A small sound classifier, trained from scratch: batches of 384.
Rows from expert 6 of block 4, named by matrix and row number. Rows with one number belong to one neuron. Each number is 128 + 24 x the weight over its row's rms, rounded and kept within 0 to 255. All counts start at 0. After the name is the row's rms in percent of the matrix's.
# up: expert up (model.blocks.4.mlp.up, 16x192x96), inputs 0-95
# down: expert down (model.blocks.4.mlp.down, 16x96x192, transposed), outputs 0-95
up.119 095 [127 146 114 141 155 120 113 137 139 125 145 123 104 130 111 150 103 151  66 131 164 165 129 133 157 108 132 126 132  81 134 107 138 116 175 102 130 135 139 137 145  81 141 173 114 174 148 152  91 105 131 122 150 118  93 131 104 134 112 138 121 122  76 131 111  99 115 156 135 153 147 122 132 145  80 131 154 137  81 157 118 111 117 108 130 151  63 118 139 126 115 164 136  92 117  74]
up.120 132 [129 144 117 159 130 107  77 121 101 134 177 141 117  86  74  91 121 132 121 118  91  81 132 127 143 106 115 118  78 138 126 121 131 130 159 133 129 183 146 111 124 166 109 124 106 122 140 102 165 110 117 124 154 114 130 113 127 128  76  80 143 159 156 156 160  84 121 106 175 119 127 148 123 117 116 102 151 122 176 136 143 165 121 101 130 132 119 113 129 124 133 130 156  92 150 124]
up.121 107 [122 132 119 165  93 134 135  88 159 101 170 101  96 172 134 125 127 119 119 142 120 159 124 135 150 114 123  91  79 157 107 172 130 156  97 139 122  97 134 105 102 153 143 152  93 102 129 110  96 166 113 140 128 116 127 103 139 154 153 135 149 136 144 116 118 131 156 188 134 149 141 147 140 123 141 112 151 127 155 152 126 136  66 144 141 136 127 146 170 140 119 165 168  93  98 158]
up.122 113 [120 113 133 144 115 141 124 120 126 114 108 145 140 127 121 132 100 145 157 163 114  97 160 154 119 144 153 103 114 144 146 118 130 138  97  98 124  58 144 115 101 109 122 154  79 125 115 140 120 140  92 131 135 118 122 120 172 189 146 138 114 115 126  77 108  94 135  94  94 122 113 156 156 167 119 114 178 100 109 103 153 171 145 127 108 141 129 181 102  93 158 125 144 110 105 123]
up.123 113 [101 151 151 129 152 137 123 125  89 137 136 142 111 108 154  75 101 163 110 137  92 150 134 136 121 105 143 130 121 133 199 117 114 116 134 117 133 177 169 151 142 131 132 165 131 121  75 116 124 114 127 118 133 127 160 149 152  96 114 134 115 138  69 127 124 161  69  99 171 175 139 127 147 135 150 169 130 110 115 115 136 142 143 123 115  95 121 135 121 129 158 169 133 119  85 120]
up.124 084 [ 77 120 129 127 174 111 123 160 133 132 143 114 162  82 150 100 136 163 137 124 118 128 147 126 137 117 134 100 131 122  86 115 160 116 157 120 146 174 161 193 145 132 101 134 126 144 163 111 108 144  93 112 126 144 147  91 132  98 153 110  88 144  93 111 120 145 149 151 130 134 151 123 125 118 160 168 108 125  98 136 135 169 121  77 134 125 141 135  99 140 169 117 181 137 106 107]
up.125 108 [118 107  90 112 120 112 136 145 107 155 166  64 128 131 166 154 145 122 176 131  78 128 118 121 170 119  91 112 138 146 168 131 122 107 177 137 113 145 127 112 121 136 110 163  89 119 133 112 108 125 159 103 117 129 136 129 172  71 133 118 126 137 147 144 138 146 126 135 157 135 132 169 159 133  97 149 126 146 178 133 133 120 150 118 145 127 130 138 138 110 123  82 120 119  68 170]
up.126 120 [125 157 103 136  96 148 115 135 161  80  99  79 157 116 145 109 132 119 119  77 147 147 123 142 122 158 116 133 119 119 100  77 156 146 108 172 100 112 127  68 107 115 134 100 109 142 140 116 115 118 143 112  86 115 121 112 144 155 142 107 103 180 124 108 100 158 152 126 149 138 125  72 102 109 152 127 122 127  94 162 147  80 136 138 122 118 130 124 108  96 126 178 125 139 118 134]
up.127 114 [131 116 165 119  98 180 153 109 149 126 122  81 116 122 106 116 167 176  63  91 169 129 134 154 110 138 121 129  87  87 130  80 157 130 125 171 110 147  85 125 100 151 105 108 101 117 113 105 102 142 131 114 117 143  98 110 124 158 126 122 125 138 118 141 141 108 101 133 122 129 146 130 128 142 149 117 130 133 144 172 151 117 160 153 130 152 101 111 178  86 119 144 158 145 133 143]
up.128 034 [164 148 154 126 129  92 101 146 139 134 124  83 120 105 128 112 110 120 141  55 102 121 112 159 156 167 179 155 117 108 143 105 106 174 102 102 128 127 141 159 150 141 140 164 107 101 126 133 109 131 115 125 144 105 154 126 149 151 118 128 137 114  84 138  98 105 124 139 118 150  80 148 167 135 101  85 113 124 129 119 121 158 114  73 109 147 128 132 167 134 143 127 111 103 172 122]
up.129 024 [134 156 164 145 112 122 128 118 129  83 130 157 127 137 144 147 136 113  80 142  99 129 143 117 161  93 101 145 126  72  85 115 101 169 151 175 118  92 179  99 151 131 150 128 153 166 128 120 122 126 128  96 132 137 134 138 142 153 115 147 122 140 165 112 121 111 104 158  95 146 102 113  91 123 127 181 160 102 122 119 165 127 136 167 141 124 131  78 128 118 129 136 144 115 151 169]
up.130 112 [111  77 105 143 123 128 155 152 168 117 138 139 119 128 161  91 195 147 146 126 117 150 148 155 144 105 133 123 147  99  81 126  89 153 126 112 134 144 133 140  88 145 105  94 133 144 132 112  87 124 107 148 147 164  95  98 160 130 114 184 118 108 123 122 127 125 136 147  92  76 166 143  96 131 136 112 111 154 103 107 140 103  93 123 107 123 126 109 162 132 101 115 170 143 129 134]
up.131 128 [130 138 130 125 152 133 120 146  92 141 118 123 172 169 122 151  96 104 122 132 112 143 116 114 139 136 111 177 167 104  91 138 134 126 146 130 170 151 106 104 113 115 151 142 132 138 150 131 143  88 115 122 112 105 147 149  94 105 129 102 162 145 124 156 154 141 182 111 149 160 130 112 120 146  70 146 133 152  98 118 146 136 140 116 173  95 168 145 113 168 170 182 118 157 162 145]
up.132 061 [139 109 114 117 110 124  76 137 145 144 124 167 141 143 125  82 138 155 118 107  98 102 141 165  78 138 101 134  88 103 103 136 126 154 118 166 136 114  86 149 156 135 105 117 141 123 119 119 121 125 148 136 141 133  75  64 105 121  73 120 160 139 153 163 145 122 124 150 101 101 115 139 144 124 135 138 151 156 137 122 152 181 116 108 121 145 107 135 130 167 114 127 135 119 193 115]
up.133 070 [123 151 113 165 121 110  61 145  81 125 113 132 106 108 143 132  95 148  97 157  92 157 154 121 153 120 115 154 164 123 145 117 122 125 140 139 113 124 160 163 134 108 116 112 115 104 132 158 154  89 161 170 141  89 174 122 116 114 138 109 115  76 145  94 112 129 110 137 150 147 114 131 136  96 147  77 140 157 154  97 122 123 150  92 131 103 146 119 110 127 134 109 111 156 164  90]
up.134 081 [166 113 167 160 170 123  72 109 109 162 125 119 115  89 125 130 139 140 135 112 141 122  93 120 125 162 134 132 115 133 139 112 158 152 138  94 118 151 156 137 117  94 123 131  89 141  97 125 105 111 152 129 137 101 145  88  96 180 196 131 159 111 103 125 155 125 165 144 131 126 175 141  91 156 120 140 101 105 116 128 138 130 132 128 170 125  97 127 102 132 174 132 112 104 137 158]
up.135 048 [139  82  99 119 131 134 160 125 138  78 111  77 166 119  98  94 114 113 128 116 111 102 151 107 143 165 175 111 138 130 136 141 131 139 132 170 115 124  90 158 136 133 143 154 131 122 113 169 128 108 123 114 136  98 146 104 124 183 165  97 151 128 118 175 116 151 144 166 159 104 143 154 140 137  62 160 100 106 120 140 127 129 137 103 142 145 108 103 116 142 114  91 109 109 114 143]
down.119 096 [133 114 165 120 136 123 150 134 116 116 136 123 155 125 112 129 165 133 133 110  68 129 154 121 104 119 106  87 156 146 188 128 139 152 141 129 149 141 111 128 101 113 172 134 166 117 116 128 158 156 139 128 105 151 160 126 144 131 162 128 140 163 148  93 163 126 159 139 116 167  93 163  65 122  93 151 124 128 149 100 165 168 134 139 130 101 161 124 138 128 106  85 140 132 106 171]
down.120 126 [152 158 122 136 162 154 170  91 107 125  87 117 117  92 189 143 163 140 143  87 131 151 118 158 102  93 170 132 132  96 111 134 147 127  88 122 136 100 113 147 141  99 127 157 177 134 151 119 162 159 135 139 133 132 110 141 114 128 167 164 144 133 137 156  93 124  91 131 111 136 118 137 163 156 168 135 134 113  64 107 136 136 127 164 120 103 124 142 112 106 138 111 148 144 140 146]
down.121 109 [117 138 125 100 156 117 173 113  94 139 106 113 127  91 139  88 155 100 157 123 114  95 100 142 127 122 137 165 155 150 138  85 143 113 144  72 134 134  91 122 115 113 109 103 157 126  92 135 124 109 139 116 121 138 137 178  81 145 126  92  90 153 102 109 172 141  94 107 159 119 120 103 132 131 121 110 128 128 106  88 107  90 145 114 153 153 137 127 136 135 134  86 102 168 149  89]
down.122 099 [144 153 147  96 128 111 175 121 156 134 164 146 121 141  74 129 175 162 125  72  71 112 141  97 107 163 142 148 133 114 111 112 135 112 164 138 131 110 133 129 127 155 136 118 174 148 105 136 124 123 161 121 115 150 146 156  76  99 144 132 123 117 142 133 120 153 154 130 175 108 131 122 124 115 161  98  77 137 152 135 133 107 106 154 141 139 147  98 103 184 119 114 141 142 123 105]
down.123 116 [137 124 187 139  80 100 131 127 133 129 109 113 154 150  92 167 158  92 135 114 151 141 150 128 146 135 127 124 158 108 110 144 139 117 147 139 138 130 152 151 133  76 144 117 100 146 171 127 115 176 143 178 118 133 133 143 123 143  94 134 131 124 137 162 125 115 139 172  80 120 118 145  88 149 132 104 139 173  98 170 120 118 155 132 123 163 128 111 115 107  75 133 130  98 136 179]
down.124 082 [190 143 144 145 110  97  71 113 143 134 134 114 131 188 104 154 116 129  79 163 117 143 171 159 113 107 143 140 111 134 157 122 127 116 169 170 126 103 112 149 105 120 131 110 109  93  88 120 158 173 131 125 109 109  98 141 137 157 162 143 152 120 137 139 156 127  98 124 112 140  99 132 135 131  90  93 129 137 150  83 104 142 148 150  89 130 116 142 111 115 104 146 148 140 140 153]
down.125 131 [126 124 141  87 139 125 110 154 126 148 139 107 125 107 141 143 153  27 129 132 131 119 103 119 137  80 108  99 107 136 141 156 140 104 136 125 116 181 146 116 103 138  77 129 136 131 142 121  51 144 118 104 144 122 131 125 154 138 131 124 105 113 141 101 110 124 158 119 119 119 106 117 129 100  77 135 114 142 109 115 152 117 179  78 118 111 104 101 132 127 135  96 122 137 116 160]
down.126 124 [119 134  99 117 141 138  99 150  96 125 144  81 134  84 111 126 115 109  99 190 105  79 110 136  85 109 150 119 127 128 165 167 163 139 129 125 114 118 123 119 149 174 102 134 145  98  95 111 147 134 116 189  96 149 146 112 116 121 132 162 116 145 147 115 132  94 145 100 161 107  82 150  97 119 102 137 115 139 135 113 143 143  99 147 129 117 156 163 160 171 144 120 142 142 141 115]
down.127 115 [144 128 115  93 164 130  98 138 149 129 118 126 165 118 175 170 134  87 153 181 122 113 105  99  95 107 118 127 149 145 171 143 105 131 135  85 155 105 111 120 143  95 123 135 128 146 130 168 144 117 132 140 111 131 142 129 105 121 167  97 117 120 129  97  79 147 179  93 102 105 108 114  80 124  87 128 130 108 135  79 116 150 111  94 131 110 118 162 148 157 139  99 116 141 137 118]
down.128 029 [144 121 129 142 116 151 120 124 121 108 128 127 122  99 130 150 191 119 120 163  84 123 100 137 121 101 137 119 119 141 139 153 143 170 137 117 100  94 101 165 135 128 122 133 173 125  92 164 131  89 159 155 123 171 146 113 115 124 102 118 116 139 133 108 160 119  84  83 142  94 154 124 128 172  90 150 147  99 115 107 124 158  93 142 163 135 125 188 123 167 108 105 141 117 100 147]
down.129 028 [122 164 159 141 111  92  78 144 138 153 146 151  97 149 131 152 143 105  99 147 134 126 156 142 169 137  83 109  90 124 153 125 119 137 105 154 149 138 158 115 123 137 126 119 129 136 190 124 126 163 125 142 122 165 113 114 169 179 100  92 176 116 165 150 113 119  95 142 132 118 114 116 116 114 122 158 161 122  74 141 109 143 112 120 166 118 124  95 139 150 149 119 120 140 174 113]
down.130 101 [181 172 118 143 140 143 117 107 119 168 102 134 131 116 103 120 143 127 106  95 128 119  88 123 154 146 143 138  74 142 153 111 143 116 128 128 115  82 149 122 133 112 149 155  98 105  55 124 133 126 128  82 127  93 135 115  98 129 110  87 116 154 128 153 166 108 115 135 143 179  99 136 119 118 160 153 108 101 145 125 112 150 133 109 147 127 146 120 155  96 178 150 128 170 116 113]
down.131 131 [141 101 105 111 106 127 122 151 141 128 102 161 136 139 132  91  82 145 152 143 177 108 172 170 102 144 116 118 133 162 132 109 131  90 129 147 114 151 163 166 147 157  93 128 126 142 143 146 138 135 156 145  92 102  96 126 146 111 134 186 144 147 161 119 143 100  95 122 130 151 128 131 138 140 177 124 103 124 138 137 115 132  88 169  75 106 123  94 115  73 131 125 122 143 126 101]
down.132 073 [174 115 137 133 148 118  84 129 115 136 159 121 102 141 169 104 168 102 126 132 144 125 106 140 143 158 106 126  56  92 143 144 121 143 125 136 130 141 155  98 118 183 124 148 128 126 153 101 173 106 146 116 126 113 110  96 141 143 168 112 153  97 128 123 120 145 156 104 131 179 111 138 170 102  85 100 159 115  97 127 104 107 100  89 105 154 112 145 106 105 114 116 120 116 138 112]
down.133 075 [127 146 117 128 122 161 173 118 116 123 156 149 117 130 121 135 109 117 169 109 116 135 121 106 102 112 110 103 114  60 142 134 156  83 154 104 128 147 115 129 135 137 107 124 114 122  78 119 118 183  85 135 116 155 103 136 186 122 111 170 124 108 115 138 179 100 131 154  87 140 155 135 135 156 101 129 162 170 139 145 107 134 122 159 116 145 147 122 157 120  99 101 120 103  90 156]
down.134 076 [103 135 120  59  95  94 148 101 139 109 135 107 163 133 165 122 139 175 132 141 103 153 192 126 108 125 118 107 151 132 114 139 126 102 124 132 156 133 113 129 104 124 118 117 133  89 162 140 174 119 126 144 102 162 134 196  96  85  87 141 106 140 144 132 151 138 134  94 134 140 130 129 133 156 122 124 177 111 157 110 149 161 165 141 112 129 135 130 107 138 103 132 143  90 126 142]
down.135 041 [124 138 119 119 179 146 106 108 113 119 147  95 127 139  77 112 134 147 104 182 128 162 137 123 126 138  96 159 100 118 109 110 138 136  98 165 130 155 194 154 136 159 145 102 154 106 131 151 148 102 137 140 174 141 117 116 104 121  90  99 126 118 134 150 125 101 157  73 122 133 140 138 112 159 128 129 154 123 126  80 139 162 137 124 174 103 134 142  86 131 160 158 153 139 147 113]